Weights of a small CTC image transcriber: norm layernorm, 45211 training examples.
Rows from block 4 of a small CTC image transcriber, named by matrix and row number. Rows with one number belong to one neuron. Each number is 128 + 24 x the weight over its row's rms, rounded and kept within 0 to 255. All counts start at 0.
Before each neuron's rows are labels from the 100 images, of 14976, where the neuron reaches its largest size: "peak on" is the class under the peak. Only what is clearly more common there than usual is listed. The data: short English words printed on busy colour backdrops.
# gate: MLP gate (model.blocks.4.mlp.gate.weight, 768x192), inputs 0-95
# fc1: MLP up (model.blocks.4.mlp.fc1.weight, 768x192), inputs 0-95
# fc2: MLP down (model.blocks.4.mlp.fc2.weight, 192x768, transposed), outputs 0-95

peak on: letter o
gate.476 [168 135 101 158 126 124 141 131 142 134 115 159 111 163  66 107 120  70  93  94 129 142 152 106 153 122 137  96 147 118 119 118 141 121 146 121 166 111 120 131 164 160 175 161 107 162 151 189 143 110 151 133  87 121 158 144 141 142 105 132 127 149  97 149 152 137 108 115 131  90 119 165 108  75 149 119 111 114 123  92 121 100 148 129 100 159 164 114 114 139 132 117 102 134 132  74]
fc1.476 [134 121 136 123 116 172 151 119 139 105 105 140 139 139  75 169 145 126 173 117 111 107 133 113 115 108 129 127 143 108  90 140  61 127 172 148 128 131 137  81 125 113 169 141 125 169 162 175 127 118 113 151 135 116 146 119  62 145 132 108 143 197 131 134 160 119 134  87  99 124 140 141 143 119 159 102 147 129 139  68  94 126 104 124 136 164 190 146 123 112 118 103 112 134 163  96]
fc2.476 [151 141 131 144 153 120 137 115 120 142 104 139 123 155 136 111 161 138 138 145 133 117  94 101 206 133 127  93 123 152 125 121 112 110 145 113 159  70 117 133 143 121 131 154 113 127 103 119  93 138 108 176  60 143 121 147 104 140 146 134 111 143 164 138 124 115 134 130 144  97 118 104 119 155  79 150 109 110 120 156 126 118 112  98 140 143 147 147 145 176 147 107 160 105 153 120]

peak on: letter r
gate.19 [ 77 130 141 168 157 141 109 144 146 122 143  96 100  92 119 144 176 112 116 150 131  94 151  99 153 118 106 139 121 153 115 125 123 155 127 195 131 121  89 107 138 159 136  84 132  61 126 158  84 164 118 138 154 116 116 116 123 119  97 141 143 147 121 156 106 107 150 146 123 136 109 179 115 181 155 102  82 189 128 123 119 134 141 156 146 169 105 114 126 122 110 140 123 115 141  95]
fc1.19 [119 125 140 142 149 163 113 106  99 160 141 135 107 138 109 102 152 153  97 142 149 112 149 116 117 170 121 141 124 110 122 109 101 193 169 119 139 145 123 131 124 110 121 106 118 147  87 150  92  75 121 128 140 117 151 132 118 128 100 140 106 133 107 171 115  74 139  96 121 135 117 134 142 147 132 147 154 114 113 130 102 140 124 135 167 172 149 108 134 137 155 164 158 129 136 113]
fc2.19 [157 145 101 118 100 102 117 116 140 128  74 101 123 131 156 146 136 172 116 143 134 109 143 156 103 106  74 156 120 158  61 145 144 146 131 139 146 165 114 104 137 155 116 131 108 146  85 170 120 100 130  96 133 116 119 157 147 124 155 108 106  96 135 183 146 145 127 155 173 115 106 152  95 111 132 124 162  93 129 150 135 116 140 141  98 131 108 148 122  99 109 139 132 156  96 107]

peak on: letter k
gate.480 [164 134 131 150 116 124 160 110 142 169 104 120 106 133 148 145 133 141 145 148  97 138 134 102 119 152 124  87 109 137 110 151 105  76 149  96 174 121 130 192 127 131 109 135 132 110 125 137 146 158 115 131 113  96 113 111 128  90 141 101 175 155  95 153 154 169 131 135 160 128 107 162 154 122  92 109 166 105 106 184 130 118 167 171 107  96 162 151 108 142 106 142 104 141  91  80]
fc1.480 [114 128 126 148  92  97 117 102 118 124 154 155 165 104 221 121 142 136 126 145 127 106 143  94 103 119 135 150 101 170 144 142 152 133 161 125 164 145 127 160 145 108  85 138 148 117 144 122 124 127 105  90 112 115 136  98 163 164 121  92 116 128 176 136  82 105 145 128 129 132 100 100 127 101  99 141 164 141 108 142 153 134 120 176 137 132 152 127  75 163 127 141 118 125 123 133]
fc2.480 [161 129 133 165  80  97 127 126 141 122 122 155 163  99 118  97 134 118 152 136 104  91 152 123  75 129 117 138 142 121 136 155 112 123 139 105 139 105 113 132 137 130 115 160 118 136  98 132 154 190 164 117 127 134 131 124 133  87 159 114 108  91 175  96  91 130 120 117 119 123  83 117 128 127 178 136 158 110 118 137 123 113 127 156 125 120 142 145  73 135 118 155 120 160 115 153]

peak on: letter k
gate.74 [156 124 140 153 106 103 155 109 142 164 114 129 184 139 142 146  88 142 115 102 127 166 141 134 129 121 125 183 120 174  85 101 108  95 152  87 102 118 130 151  89  90 122 141  78 161 145 109 150 162 144 111 131 157 179 186 107 148 155 145 128 146 107 114 119 133 137 135 161 115 125 118 145  95 135 174 118 122 118 101 126 130 113 134 114 118 111  96 123 122 124 160  83  67 102 100]
fc1.74 [108 133 142 113 150 121 122 150 110 156 145  63 116 135 130 109 175 135  94 105 128  80 130 159 158 122 119 135 100 134 162 170 144 202 162 124 143 124  89 178 147 124 127 120 169 134 136 126 137  72 136 100  97 146 122 122 131 156  96 154 146 156 137 152 157 139 148 114 150 122 104 135 144 155 119 102 155 111  98 123  74 113 122 119 126 127 121 125 103 105 127 137 133 125 114 140]
fc2.74 [154  98 130  85 134 113 124 129 122 151 121 155 153  84  95 148 154 111 141 150 132 101  99  98 148 183 150 139 139 145 159 122 130 106 156 114 159  88 144 131 130 130  72 105 142 152 151  71 154 169 102 147 139 112 102 105 132 117 104  96 173 143 123 140 102 117 109 139  92 134 163 117 129 116 133 146 123 125 149 112 154 146 172  92 140  85 147 176 124 172 126  92 162 140 135 129]

peak on: letter m
gate.426 [134  98 116 121 141 101 143 131  72 121 107 131 100  67 126 100 123 131 145 165 134  98 176 109 134 111 137 146  89 173 130 129 113 156 133 138 100 136 102 142  90 131 166 122 133 150  78 107 147 133 145  78 114 142 124 124  78 119 121 138 122 154 101 146 135 107 154  81 131 107 169 126 140 162 125 141 108 126 138 134 158 130 152 172 110  91 108 123 104 171 164 108 113 126  77 123]
fc1.426 [112  96 113 159  97 156 167 163 172 108 140 105 139 122 147 128 165 109 111 132 109 143 125 124 143 213  91 131 111  65 123 153 142 119  95 154 149 118 136 142 137 125 159 161 120 126 168 129 117 127 108 101 148 119 125 127 140 141 130 105 165 146 136 104  95 140 120 186 148 140  92 136 100 178 131 139 148 126 169 142  98 117 138  65 117 121 136 148 134  60 119 154 166 116 174 134]
fc2.426 [ 81 151 116 165 158 158 166 127 101 135 140 114 102 159 109 135 159 104 116  96 119 144 103 129 115 115 127 152 106  97 102 114 127 156 137 162 151 114 117 122 121  96 140 114 147  93  98 115 127  86 136 116 139  90 121 125 136 116 109 114 144 105 176 110 114 145 147  88 155 127 132 103 145 149 128 107 110 117 166 139 160 104 111  86 157 111 108 112 158  93 174 137 133 116 173 124]

peak on: letter k
gate.379 [192 146 122  97  94 111 115 134 126 121 143 173 147 119 121 128 113 125 152 114 103 161 138 141 103 115 161 142 139 123 159  87 126  86 114 122 111 142 104 136 116 161 110 122  90 110 145 145  88 135 142 138 143 115 154 135 130  74 182 150 132 144 124  84 132 113 117 137 158 138 156 153 101 110 132 128 135 112 153 140 140 155 127 106 120 114 131 126 147 105 143 135 180 139 147 129]
fc1.379 [177  92 106 147 104 138 110 122 114 119 113  95 132 139 107 178  90 160 154 131  93 178 154 100 153  93 123 170 136 125 122 104 148 132 116 104 115 164 121 138 130 111 101 158  94 138 186 106 142 137 120 142 115 163 173 129 111 115 185 132 139  81 118 143 113 146 170 143 125  98 125 105 142 100 128 129 105 108  94 145 139 123 131 170 140 119 150 118 175 145 102 121  75 108 131  90]
fc2.379 [153 153 140 124 145 155 115 133 183 135 111  97 106 166 135 135 106 109 119 131 140 133 173 148 124 110  60 134 121 155 124  93 127 161  93 123 111 142 144 130 144  82 151 146 126  91 114 134 102 160 135  96 126  95 133 144  84 146 134 114  93 145  93 132 116 148 153 130 167 146 166 156 117 121 119 155 134 129 108 117 123 126  79 144  73 102 101 117 106  96 120 132 125  94 145 161]

peak on: letter o
gate.546 [126 122 128 127 141 125 139 122 138 104 157 140 144 128 127 169 150 141  90 181 160 160 131 134 162 142 113 106 125 141 160 146  76 142 156 108  96 114 116 121  77 120 136 158 139 149 105 113 117 107 100 135 148 135 134 165 136 141 105 177 118 179 109 153 141 129 137 112 154 143 118 100 122 114 159 154 185 132 154 115 133 139 148 162 125 139 154 146 121 131 142  96  98 123  95 135]
fc1.546 [ 95 105 128 136 113  81 120 128 108 152 113 130 135 181 158 111 126 130 149 109 147 101 114 115 127 108 134 134 114 127 104 121 148  98 151 128 141  93 173 100 123 152 155 125  97 174 133 140 139 108 147 142  90 109 127 108 134 124 105 123 112  88 164 175 129 144 105 119  74 104 153 130 134 103 119 126 112 123 138 123 136 115  82 142 106 121 138 162 130 133 125 128 117 143 144 125]
fc2.546 [152 129 130 151 151 189 161 134 150  89 145 144 121 125 118 142 107 122 105 158 120 137 121 153 153 136 114 114 129  96 111 126 108 142 105 144  99  92 144 137 103 168  84 162 159 129 148  89  82 164 124 136 124 133 117 168  73 148 152 128 100 137 114 110 123 109 115 138 162 132 138 137 162 123 154 172 115 135 102 106 114 143 131  89 164 166 133 112 108 141 143 139 139 110 117 104]

peak on: letter m
gate.342 [109 117 167  74 121 138 111 103 109 110 129 128 186 164 184 147 128 134 161 150 118 148 139 133 130 136 168 171 107  89 130 143 123 152 152 125  83 141 114  89 113 111 131 135 108 139  90 127 134 173 122 105 132 126 108 128 125 137 143 137 130 131  85 147 130 139 125 118 143 119 116 119  59 125 139 146 107 149 136 125  72 154 122 126  87 159 144 167  78 148 124 107 150 106 120 151]
fc1.342 [110 144  98 159 128  96 102 163  99 142 134 145 113  95 115 150 132 111 115 123 147 122  89 127 147 171 111 124 181 125 124 145 178 111 132 130 138 125 189 128  94 149 115 113 143 140 158  97 128  65 115  99  96 134 137 125 151 104 120 100 136  86 192 122 129 183 142 103 146 131 152 107 109 168 104 102 181 118 127 168 140 176 102 140 143  90  97 121 119 168 106 110 107 120 170 159]
fc2.342 [115 112 145 186 153  81 119 112 116 122 125 133 138 161 102 119 155 115 157 144 169 138 152 120 149 129  98 141  72 178 127 147 161 147 150 123 142 151 110 113 122 140  89 128 133 111 166 110  97  89 132 141 132 142 110 131 107 134 139 102 104 168 107 117  98 142 125 135 102  93 164 140 146 144  98 146 130 157 105 140  81 118 126 138 102 100 137  71 138 159 141 108 112  96 135 139]

peak on: letter k
gate.65 [155 106 109 151 123 166 115 122 147 135 118 128 153 130 103 156 119 134 147 115 117 166 119 180 110 138 101 154  97 100  80 132 105 125 125 116  95 135 163 116 130 128  83 142  68 111 141 153 149 129 177 141 115 165 122 131 103  97 146 113 128 108 140 149 119  98 165 150 144 112 129 126 141  88 146 155 142 139 144 124  96 146  78  92 154 134 154 111 104 146 148 121  93 126 117 159]
fc1.65 [132 147 163 108 123 144 103 104 106 153 126 131 131 123 145 101 108 103 138 122 138 183 131  98 115 111 114 152 108 155 103 106 114  68 128 112 172 156 101 112 161  93 139 152 103 163 124 145 123 143 156 152 152 119 149 156 124 144 176 127 202  89 144 126 136 179 113 138 108  85 138  77 104 104 126 121 127 145 117 104  99 151 116 123 135 108 140 134 138 178 119 100 151 150 132  63]
fc2.65 [109 148 135 113 145 138 150  74 159 123 127 100 117 158 134  89 162 143 166 129 150 151 135 153 141  61 100 120 171  95  82 117 136 118 162 141 143 148  85 151 147  91 140 128 122  85 102 107 133 105 125 118 151  87 115 150 118 124 121 151 158 137 114 114 153 140 134 137 120 110  96 107 106 185 101  93 139 125  89  68 148 109 138 127 121 127 103 127 116 133 120 186 133 134 151 133]

peak on: letter m
gate.425 [144  94 119  88 131 129  99 124 119  70 123 129 163 157 173  85 109 125 146 134 120 124 134 127 152 130 134 113  89 116 114 150  87 138 162 134  79 129 102 142 149 121 144 117 132  86 100 153 157 170 137 121 146 148 122  92  86 133 127 117 138 111  43 129 123 113 103 132 100 150  92 121 115 127 137 104  68 153 133 145  80 107 158 143  85 173 123 106 117 136 121 109 177  90 116 110]
fc1.425 [117 151 107 168 126 132 169 144 118 166 112  97  74 120  91 142 137 151 126 140 162 121 102 106 142 126 115 125 151 149 140 105 166 114  82 124 133 154 153 119 117 124 121 160 151 161 151 114 127 100 112 147 108 129 139 130 139 106 134 117 136 151 185 114 135 141  99 138 147 120 150 119 169 102 106  95 168  71 114 116 131 144 127 118 129  73 179 142 117 116  58 147 111 140 135 122]
fc2.425 [119 121 114 164 106 102 126 153 125 116 159 104 118 143  97 115 104 100 165  69 168 142 147 103 140 159 119 145  95 163 126 148 148 124 137 123 108 187 108 100  93 123 116 140 135 131 145  99 115  74 115 167 133 151 133 139  91 140 155 128 116 145 133 120  97 118 115 132 121 125 150 105 142 149  93 125 151 120 107 120  83 133 116 121  84 101 127  96 134 103 133 150  84 136 161 126]